config.yaml
arch: "resmlp"
model: "self-supervised image encoder"
dataset: "rendered rooms with furniture"
train_examples: 72500
image_size: 48
crop_scale_min: 0.3
horizontal_flip: true
color_jitter: 0.4
method: "vicreg"
norm: "layernorm"
norm_position: "pre"
activation: "quick_gelu"
mlp_ratio: 6
parallel_block: false
inner_norm: false
patch_size: [4, 4]
conv_stem: false
layers: 8
width: 512
projector_hidden: 1024
projector_out: 512
projector_hidden_layers: 1
init: "kaiming_normal"
residual_init: "zero_last"
optimizer: "adamw"
lr: 0.00077
beta1: 0.9
beta2: 0.98
eps: 1e-10
grad_clip: 1.0
magnitude_pruning: 0.7
steps: 9600
batch_size: 32
epochs: 4.2
lr_schedule: "cosine"
final_lr_fraction: 0.05
warmup_steps: 190
weight_decay: 0.1
Rows from block 2 of a small self-supervised image encoder, named by matrix and row number. Rows with one number belong to one neuron. Each number is 500 + 40 x the weight over its row's rms, rounded and kept within 0 to 999. All counts start at 0. Numbers have three digits each. After the name is the row's rms in percent of the matrix's.
After each neuron's rows are labels from the 100 images, of 14976, where the neuron reaches its highest value: "peak on" is the class under the peak. Only what is clearly more common there than usual is listed. The data: rendered rooms with furniture.
# fc1: MLP up (model.blocks.2.mlp.fc1.weight, 3072x512), inputs 128-191
# fc2: MLP down (model.blocks.2.mlp.fc2.weight, 512x3072, transposed), outputs 128-191

fc1.284 092:500439500500500500562500500500500500500542500500500545436500500567500558500500500500500500500500613500500415500500500500438428500500500500500500500556422555447500500500500500500500625450500500
fc2.284 126:540500500500500500528539500500500500500479485500536500500565414500500579561441500500500600500500483559500553500434500500500476500500573454500500500500553477500538561577602500478500500500441500
peak on: floor

fc1.267 103:500543500500500500500500500447500500500551500446500500500563461500500500415500500500500500500428500500555500500500574424500500555572500450541574500612500500500500539420500500500500500500500430
fc2.267 118:557500500500500500453500500544571608500500434500500500615500500500500405500500457500531500424500500427500486500611500557500553500500500500479448500500500439500453447437500500454500463381558500
peak on: ceiling

fc1.712 086:500500500500500573500500500500500500500500500442500500500581500500589500500569500500447500576591500630500500500500500500500500500500500500500500559582562500500500590500500500500500500500500450
fc2.712 089:500500455500500500500500484500500500500500500500500500500500384500500500500500500500573559500446500598500500432438500500500500500459500500479523500500575500500567581500609500500443500579417500
peak on: wall

fc1.206 094:500500422500500431500554500500500500500500571558500500500393500500399613500500393563500500637440441610592500419455500500583448563543500500500575500459500398500500500500500500500500500500500553
fc2.206 083:500500586591443500500489500500500500500428472500586500500480552500421500500500500500422500500500407500500500500500500466500500543352500577423500500500584500500500500500500500444558500500500581
peak on: wall

fc1.407 107:449548439500500500500500581459500500405430500548571500439500500558403500500500500500500500500500500500500500500406500500464500500500500500500567500500500574500500615552536452500500570626454540
fc2.407 120:500500578500500437500394500519543500500500500500500500542500500500500500478500500500416500500500430452500500500561452474549500500500561500467434500500500500500435414422500500500543500500552570
peak on: floor

fc1.614 092:554602500500500500417500500628500500500500500500500500500500500500570500500500500500500500500500500500500500500500500500439500562500500500576500500500500500431500554439500565500500500500500500
fc2.614 115:529500500436500557569607500431500500500500500500500500500441467500500500631440447500555500500500537500586542500500500500500564500500500445549500500500452438500427500500500475570461385500500500
peak on: ceiling

fc1.464 103:500500614607500500421564500558500500500500500500563500434555452500500500500561576427500500500500500500450500500500500500500455500500500500500500500500448500500500500500448500500568545500500500
fc2.464 116:500665500500500587500609500500500500500444461500500500500500469469375500568500500537500481598500500500500500500572432500500507453500500500500542500500500500500500500500500500500500500500500500
peak on: wall

fc1.487 097:580598415385500382500500552500543500500500500410500429600553431415422593500500500500500500500500500500459431500500458500568500595500500500500380500551544500500500500500500500500500500500500500
fc2.487 108:432500565548539557500500500408500500500500500574562567500467572550452500500500500500458500500500500408500500500500446500500500500561500544500456567456500450500500411472500400500546552427500500
peak on: wall

fc1.124 113:500456500500500500560500500500500500500500500500500500500500500556500500500500500500500500500500447542500428447555454500447441432500500500500611500434500449500543500500533500500433604500500500
fc2.124 117:536400462567500500500500391500500500500454500500500549500473500525500500361500500525500531500500394500500500423445500500500449500472500500390437445500549434437500500500515500500500500500500568
peak on: floor

fc1.673 097:500500500353446500500500500500500572500500500441500500587452500500590548500500500417500554500500500595500500500500572500432400500500500500596500500500559500500500500578500500500500434500549500
fc2.673 076:578500450500500500453500436500587500500445500500614423500500500334500500455582432500500500500500437457432459500446500500500500500410500500387500500500548500500500500500500500500500451500500580
peak on: floor

fc1.554 093:500415579377500500500500500500452500500500500412600404454500433500500500500500500500500500571500450500500500500413500500458500500500500500500614341500500500500438500560435500500500500500500500
fc2.554 129:500500500500500500522500500500500447434438500482500500434500500500500593500500551500500500500500500574596500500468500488510485500500545408500500500533500500500500522500500540500472500548423500
peak on: wall

fc1.534 102:500500500452565500500500500500500500500500500500500500500500426500553500500447500540500500500500500500500500500500500567500500500500562554590500500500500500500500588500500500500500500500500500
fc2.534 090:500500458500500500409500500500500574500500500500500500500500564500500500419500500500500500500500445500500500500500466500500500500424593500354500500414575500500500464500500500500500500500500514
peak on: wall

fc1.567 098:500500450500500500500500500500385500500500500500500451500500500500500500500500500500500372500500439556561500500500500567572500500500580500500552500422500500500563566500500414449436500500373500
fc2.567 094:500500457613447500500500500500460500500500500500500500422500500500549411500500545500617500500500500572500635500500500500419500559500500500388500500500500500446500500530654500500500500500500500
peak on: floor

fc1.414 102:500500500407500500550500500500500500500500548500500500500500500572589554500500500421500500500500500500500500500500575500500444500585571544500605500500500500500500561500500500500500412500500500
fc2.414 103:500500500514500500500542427500431423500449500500500409460500500593500500500539500500500500500500500613607545500417500500500500500500446462500500500500500500500500500591517500500500391500500500
peak on: ceiling

fc1.602 101:439553500415451500590500500500500500564500500532401553440575500556576590500456500500500500500500395500500500450500500534500500500559579438500500500418500458500500500500500500500500500500500500
fc2.602 104:500500500426500500500500430500500500431500531400500500500500500500475500500500500534500500568500415500500425500454500500575435500500441500471552500500500500500500454472385601500500425500566533
peak on: floor

fc1.201 109:500500500421500500500440500548500500500500423444500500541584500500432500548500443500428500412568500500500452394500563500451500500500500500500500500500500500609500500500500500500500440500500435
fc2.201 128:544500500500547548500540500538596568500637500500370528550500500433573438500500500500534571398439556500457470560545567500500500454583500500500500500500500500528500500500500474500500500500538448
peak on: wall

fc1.220 105:500458500500500500629500607559500500500500500423500500500579500544500500500446500500454500500447406581500500396500500500500500500500500500546500500500500500500561500589500500500500584463500500
fc2.220 102:500500500586500500500500448500421500500435500500458555423500500500418500500500500560500564585500428447500559500435407500539500587500500547379500500500500420394500500500500500500563438500444578
peak on: floor

fc1.457 094:594500500500500500552500500500500500500500500500500559500500500500500500500500500561428437500555500500500545424500612500500500500573500500600500500500404500500559557500568407500579556585443500
fc2.457 078:500500500500500500500500500500500500500500500500500500500419500500500500500500423500500500568500500500500500500500480613500500500500614500500500603452500470500500500434614418500500500416500500
peak on: wall

fc1.690 111:500536500579552500500500500444500395500425500500500500500500500546405576417500500500500500543500500500550500500454454500500500500416500380449500500500500500500500500500500543464500571500500500
fc2.690 157:500438560521500500456500389500534500500500545530500500500456500500500445500450500500500458465461500465500500500500500500500500527483471598435405500500521500500462421416500500519543425429554520
peak on: wall

fc1.728 093:500500500558572500566500500500500500394500500500500444427500500436500500500500500500448500500500574573500500500410500500500500500500500435500598500552434500500500500500424500442500500542500500
fc2.728 122:500500500500461437500500500500451430414404500434500458470500435500441552500500500500500500500457500537536500500427500472500454500398545500500520500500500500500500567500597538500500500572500500
peak on: ceiling

fc1.711 109:500357500500500500500455421441556500500500500500500572553500500554500544500500437500500415500500541500568500458500500552451500408500617500500432500553500441563392500500500500549500544500500500
fc2.711 128:500500500500500447592500500500500500500421500500407500448543500545500589500500577564500500500500423500500530500356500391500500548500500452500575500500500500484546573559500500500500500617434560
peak on: wall

fc1.540 109:500421453500500500500500500555500500563436500500420500500500500500500444449500500500437500382500500500500500500461567500500401500471440500500500500558500500500500579500500500500500500589447446
fc2.540 106:500500500500500568461500500584500500500500500421500382500500442464500500500500570500532500500435500500500500578436534500500406500403500500500594500562500584500500500500500536500500470572513500
peak on: wall

fc1.144 098:500500500500500500547500500500440433446500586500500578442500500500452574500500455500566500618500440500500500500390500500500424544500573447555462500500500500437500500500500500500419411500550612
fc2.144 105:538445546500500500451431460500500500500487556500521463500618500551472500500500553500500500500540500500500500500483500500573500530477437618428428400600500500490584500500500500500559500500500524
peak on: wall

fc1.767 098:500391500447418500500500500500500500500500500390500500500500500500500500500432500500500572500500500500500500500500500430500412500500500500500561500500574444500500500500500500500500500552500555
fc2.767 097:500500500500500500431500405500500500500437500500500500500500500500500500392500500500500500500440456500500464413500500431500393500395500500500473500548580500500451500500500500500547500500500525
peak on: floor

fc1.369 099:500436500456500451500500603500500500500500500500500500426574500500500500500500500500500500560581500590500500500500500500500500500603500556568500500500500500500500589588500500500500500500500500
fc2.369 101:550500375500500500500500469500500500500500500500500500500465500500500500439500500500500606532500442500500573494414397500500440567408500500379581500500500434348500500553500500500500500500435556
peak on: floor

fc1.523 119:572500550569500417500500500500500500500434500500565500500500566595500637500500500538500500500500500440500500441459500446500446500500500426568448500456500500500567564553500500549500500565500444
fc2.523 176:462551500531500517545449452500500528500446540500500546500500500500400500402500500500500500550554413413500448500500435500563500500428500527456500500452530451447500500500500487500573500500500601
peak on: floor

fc1.386 105:549500500500500500500447500500500500500429422500561446500500447500500551500500500500500439591573500500500500500500500443500500500500500500500546500563500500563555500583443500500551595638500500
fc2.386 082:500500500500500500500500500500500500500500500500556500500500500500395500500500500500500500605500500430500500436500376500609500500411500500464500500461500443500500423417500500500627500500517500
peak on: wall

fc1.223 101:500565500369500500500443500500500500500552427500500500464500395555500500592500500551500540500500500587500500500500500500500419568500500500597500436500500500554543560500558500500584500552500415
fc2.223 073:500500500500500384500327500416500413387435500500500404500551448500500560500576383586500500587500500500500500500406500500603500559500500500500500500500500500500500500500500566500500649500500500
peak on: wall

fc1.721 106:500384500428500500500500500465500500500430555458414454500618459574538552561500455500500500559500500500500531500500500500500500500500500500500434500500419500500500570500529500500500500500444425
fc2.721 124:500525500500367569500500500564500500500500500460500500500500416423500500500500440500571500500500500500500500590419500484500500500500500500500581596500500555500500500500500500383450500500500500
peak on: wall

fc1.153 084:500403500500500564500500500558428500500500500500569435500582500500500500500500500500500500500500578551500500500500500500379500500569412500500500500500500500500500500500559565565500500500500500
fc2.153 099:500500500500500500544500500500500408500372500500500412500500419500500627500439500500500500555500500500566500500409500464500500500394500381540500500500500500500500565500572500551500500500434585
peak on: wall; ceiling

fc1.610 099:500377592377500500500596500500572591500425500500500500561500500500500440554443451610500500445500500500500500500562569500500500427500577581579446500553500500500500500500441500442427500500500441
fc2.610 116:439500575500500535486473476448500537500500558598500500500500538540451448500500500500500426500577500500500500421591485500500545500500416549500425500500500436500528446420500500500621500500500500
peak on: ceiling

fc1.351 095:437500449451433500568573549500428552433548500500500500572500450500500570500500606500399500500568500586500500571500500500576415561500500500500540500500500500402559500500500500602500571500369500
fc2.351 116:560423463500500500500579500500500500500500500500500500500579424500569500500500500500500579500500500615500566500451456500500500436467500500500500422500559458500566588548573500500500500500500500
peak on: wall

fc1.419 101:500500500429448500452500500574500500500500500500425500449500500500500442500500500500500500500418500500500500500452500443500500591577500500582500562500500500500500500573500500500500500500500500
fc2.419 111:500547442607560500500500500500591500500500404500500500508500500500500500465500500500500500500500563500470500423500500598500500500389500500423500432500500500500562500525577440500500548544500500
peak on: wall

fc1.101 108:565500500471454467500566500577500500556500526451586500500500426500500500583500459500566500500570500500500500500500500500500500500416448500500500500500500500500500500500550500500462573554500615
fc2.101 107:500560500500500500500500516500500500423452500500500500500436500500405500552500500500500500625500500500500442500500500500657541500399500500500500500500468500500500500500500500500500440500500500
peak on: wall

fc1.281 097:562601414500500552500444500500500500578500440500500500419500500500500596635500500500500566500431500448440500500577500500500379500500577500500500500423609500439547500500576500434500500500500436
fc2.281 089:500500500601500500500500500410500500583500500619561500500500500549500500500400500429500500500500500500440616500500500500500500577500500500500500574500500561500500500544500500500500500500500500
peak on: ceiling

fc1.512 093:419500434500500408569500500500500500416500500500551500500500500549500500500500500436500448500500500500500500500441500500500500435422500400500448500500500500500500451500568500426425455596500500
fc2.512 090:500500462404440482500500500500500442458436500500500500500614466500500563500500500500500552538500464580500500500408500451500500500417563500500500500500546500500500575500594526500500500575453500
peak on: wall

fc1.522 107:559500420500500500500500500500500500500437572500562553500500500500547500558500500447450500500500500500500500500500441500460449500500554456566500500396564446500542551500602500500570500500406500
fc2.522 105:500594514500500500500500500500500524500500500577500572500500500500500500587500500500438500602500500500500500413537422500500586500500500440500500500473500416411467500420500500500500500500500500
peak on: floor

fc1.66 105:500500500500433500500412500421500410500500500500500500500500456561428500500500500564500500582456448500575500500456438500629569500432576427500500560500500500500500500500500463547500549500500568
fc2.66 117:500500591529500500441500452500500500500500500560553500500500500500464430500500500500500450500398500444500500500500500500500500560500500611451395500500500500500500435407500500500500500500550500
peak on: wall

fc1.82 096:427500500500555500500500500449500360500500551431500500500500500500436623500500579555500500602500451500446500441420500500562500570500500500500500500500500436416574447556549554500500539500500554
fc2.82 091:500463500552500464500500421500500500500470500500500500500500522500421500500500500500427463500547459432500500452500500465550500550460500500429376500578560500500500500402500500500588417500500537
peak on: wall

fc1.91 087:500500500500500553417621455500448500607500500500582500500500500500500500424500500500405420500500500500500500500500500500500500500500500500500556500500500500551591500500587500410582500500500500
fc2.91 098:500578500500456500547500558500500500500409500473595463500598406500500570644425500464500537500461500500500536500455500467500500500399500427500500500500500500500500548537598500500500500534500500
peak on: floor

fc1.529 090:500535500500500436500444556500500500500500556570500451500500500500500500500500500500500500500500568500500500500575577500500366500551500399612500500500500500500573554500500500500544500500500444
fc2.529 114:520500500500500500500500542500500500500500500522500500500500426500500579500467500448462549544500538585500500500500500500500500500455620425558528500500500500500500500570500500500500500500452500
peak on: floor

fc1.1 102:500500441449500427500621500556419500500500425434500500500500500500440500500500500500500500411500500500545500500500500500500446422500585500500500500588500500500500500500500500433500500500451500
fc2.1 057:500500505500500425500500500500500500500500500500350500500500500500500525500500500500588500500500422500592500500394358500589500500500413328500500500500500476416500500500500500500366500500500500
peak on: floor

fc1.136 105:500500447500595438500500500500500500437445500500500445500500565424500500433500500500500500452500552436547500500500500410569544500500500452500500500433456500500500446500500500500444557500500450
fc2.136 109:451381500450500500500500500500500500500500545500500454500500433500500500500436500500500500442549500643500500500500585500500500500500471600500500500580500500500500500527636500500500432500500500
peak on: ceiling

fc1.197 101:500500500465500388598572500431419500500433500500442578394500500568500500500500466500350500500500500500500599426500500500500500500500500428596500500500570500500408500500500500500500500500426500
fc2.197 075:500500500500450500500500500500500500500500500500500500500500500500500500628500500500500500500500500500500500557500500500500500500500500500527500559500415609500500500500670500500500500500500500
peak on: wall

fc1.552 099:427500500500500375565500500500500376500500500500500500500500500500500554420592500500500500500603500500563500500500422500500500500500500436500500500500500500500500500556500500412500572500500500
fc2.552 110:410433405500500500500500500554500500518500500500500611500540500500500500387418500500500500500564440500500500500500500500500500500487500500458500500500541437500610555500595500477500500500500537
peak on: wall

fc1.418 102:500500500500500500500567500500500500500412500500500500500500457500500500500541500500500589500500541562500500500500500500500500500500500435557500576500500500500500555500559500500500425567500500
fc2.418 105:500500500500500500500626418535500500500407529500500500500500500500471500443500553500500579500500384500500500409386436500500500500500500500500500439500508459500500500590500500472500442500500500
peak on: floor

fc1.575 085:579614500440500500500500500500500500500394551500417500500500500500500556607500500566500500596500500500500500500446500564500500500500500500500435500500579500500600560500500500500500500500556500
fc2.575 140:500500500419392520500602575500500500500500500500577500500500417500500500560500500433500553500500543590500566500500543500500511500500551436528556500500466500500500559500564500500453500500457445
peak on: wall

fc1.655 102:500500433500500500565563500500423500547500500500500553458500500500581500500500500500500500500500500578500500500500572500500500500500500500500500446457500461500549500500500444557439500500408551
fc2.655 106:449432500500500445500500481500391500453445636416419500500500500606500500412500548500463500500500387500541500455451500482500500500478500500500484500500500360500500489500500542500540436500500530
peak on: floor

fc1.631 095:500500559426500500500467500500500500500500610500500500570406567459424563500500500572500500500439500500500576556365602500500441500500419546500577408500500500500500500500500500554500438500439500
fc2.631 127:437500443417500500500500500538500500500500500398500500457500500500500500500515472500500584551500460500500500500430500417500443500474500398500594544436507500443500577500565500454448500609500500
peak on: floor

fc1.569 110:500443500412500426500500500500500500447442558550419419500500500544427555566553500595500425594500500500598500466438500500557500500500500500566500500500500500500556500500543500460500588453500500
fc2.569 139:522500564530448467445500440500500500500421500500533500500500500500435500500439500500473448500500414462500500456466500485500536559440500596451401467500584500463500500442528500482572500500500568
peak on: wall

fc1.35 094:500500500399500500418500500500500566431500500500500500500500500500500500500580500500417500500401434500500500500500500500500445446500500500500500500546500445500500563500500591443438500500500500
fc2.35 108:500500500432500500500500500500500500500450500500500500500500434500500590500500500500500500500500500500500500465500451500500500500398500381500554500500500500468500590500500500500500553574500500
peak on: floor

fc1.115 093:548500421412500500557500500500374449500500500421500500500500500456586550555500500500500500500500500571500500500554500500500394500500414500564570500500500500500572456553597500500500599500500500
fc2.115 092:434500476500417521500500560586500500500500500500500500500500464447500500500500500441532523500500500577500500500500500500445465500500500440500531500439500548500500530500553500374500500549500500
peak on: floor

fc1.648 103:500500424500500500500500500500443500500500500500437500500500500500500500542500500500500500500500500500500500438500500500500401500500500419500500563594568500500500582537500500500453500577450500
fc2.648 095:543500404614500500500500562500530532500500400500500500556577500500500500500469500500500500500500500500473500500500500541500440423500500500384550416500500429500582500500593500500500553561500500
peak on: wall

fc1.214 089:500552392451500500500500500500500500500500573500384500500433500500500585500500500614500500500500500428586500425500500500500500500500500500500500449500500500500585500500500500550500500500500500
fc2.214 080:500431500500500586500595500500500500500500457500541500434500500500500500500500500500500500500398500630608500450500500500500500500409550500500500500500500500500500500500543500500500500500448500
peak on: floor

fc1.753 113:500500500500547500500547592500500500500500445500500500500562500500500500500500575447500500500467500500500500500500461577500453452500500500500563433500500558500437500500500500500462500465500500
fc2.753 142:550500500568500554500556431500585500526500500563548500523500500445556433500466500457573500450500575467456500500500530500500500500500500459439466474534500564500438440500500478566500455500500432
peak on: ceiling

fc1.177 098:500500500500565500500500500500449500578500500500500500570552500450639500500589500500500500500500500500500435500557462500500500402460500500500500500500500500500500500558500500500500431500500411
fc2.177 103:535500500500428500500500500500445500500439500500500584500500500582500500500500500577617500573500445500475607500482419485562636500465500500500530500464500392381500500500500500413524500500500500
peak on: ceiling

fc1.315 103:500500500500500500500500500500500453500500500500569575500500500587500551500500500567431400500500500500500500500556500596500500500500566500500500500500416440500500542500500500500500500500500500
fc2.315 085:589500500500500557500523500500500500604500500619500532500500500500500500579393500500557573500500500596500647500500500500500500500500500378427500500500500500500500500500680451500500500500455434
peak on: floor

fc1.297 088:500500500439500500500500576500500500500500500344500500500500439410595500500567500500500500500500500500500500500500500418500372557500500500500592500446500451447500500500500561500500500500500500
fc2.297 074:417500407413500500500500500590500500500433500444500500500560417500500500500500500500500598500500500500500500500445500500500500500500500449500604500500500500500575540568599532500500500506500500
peak on: floor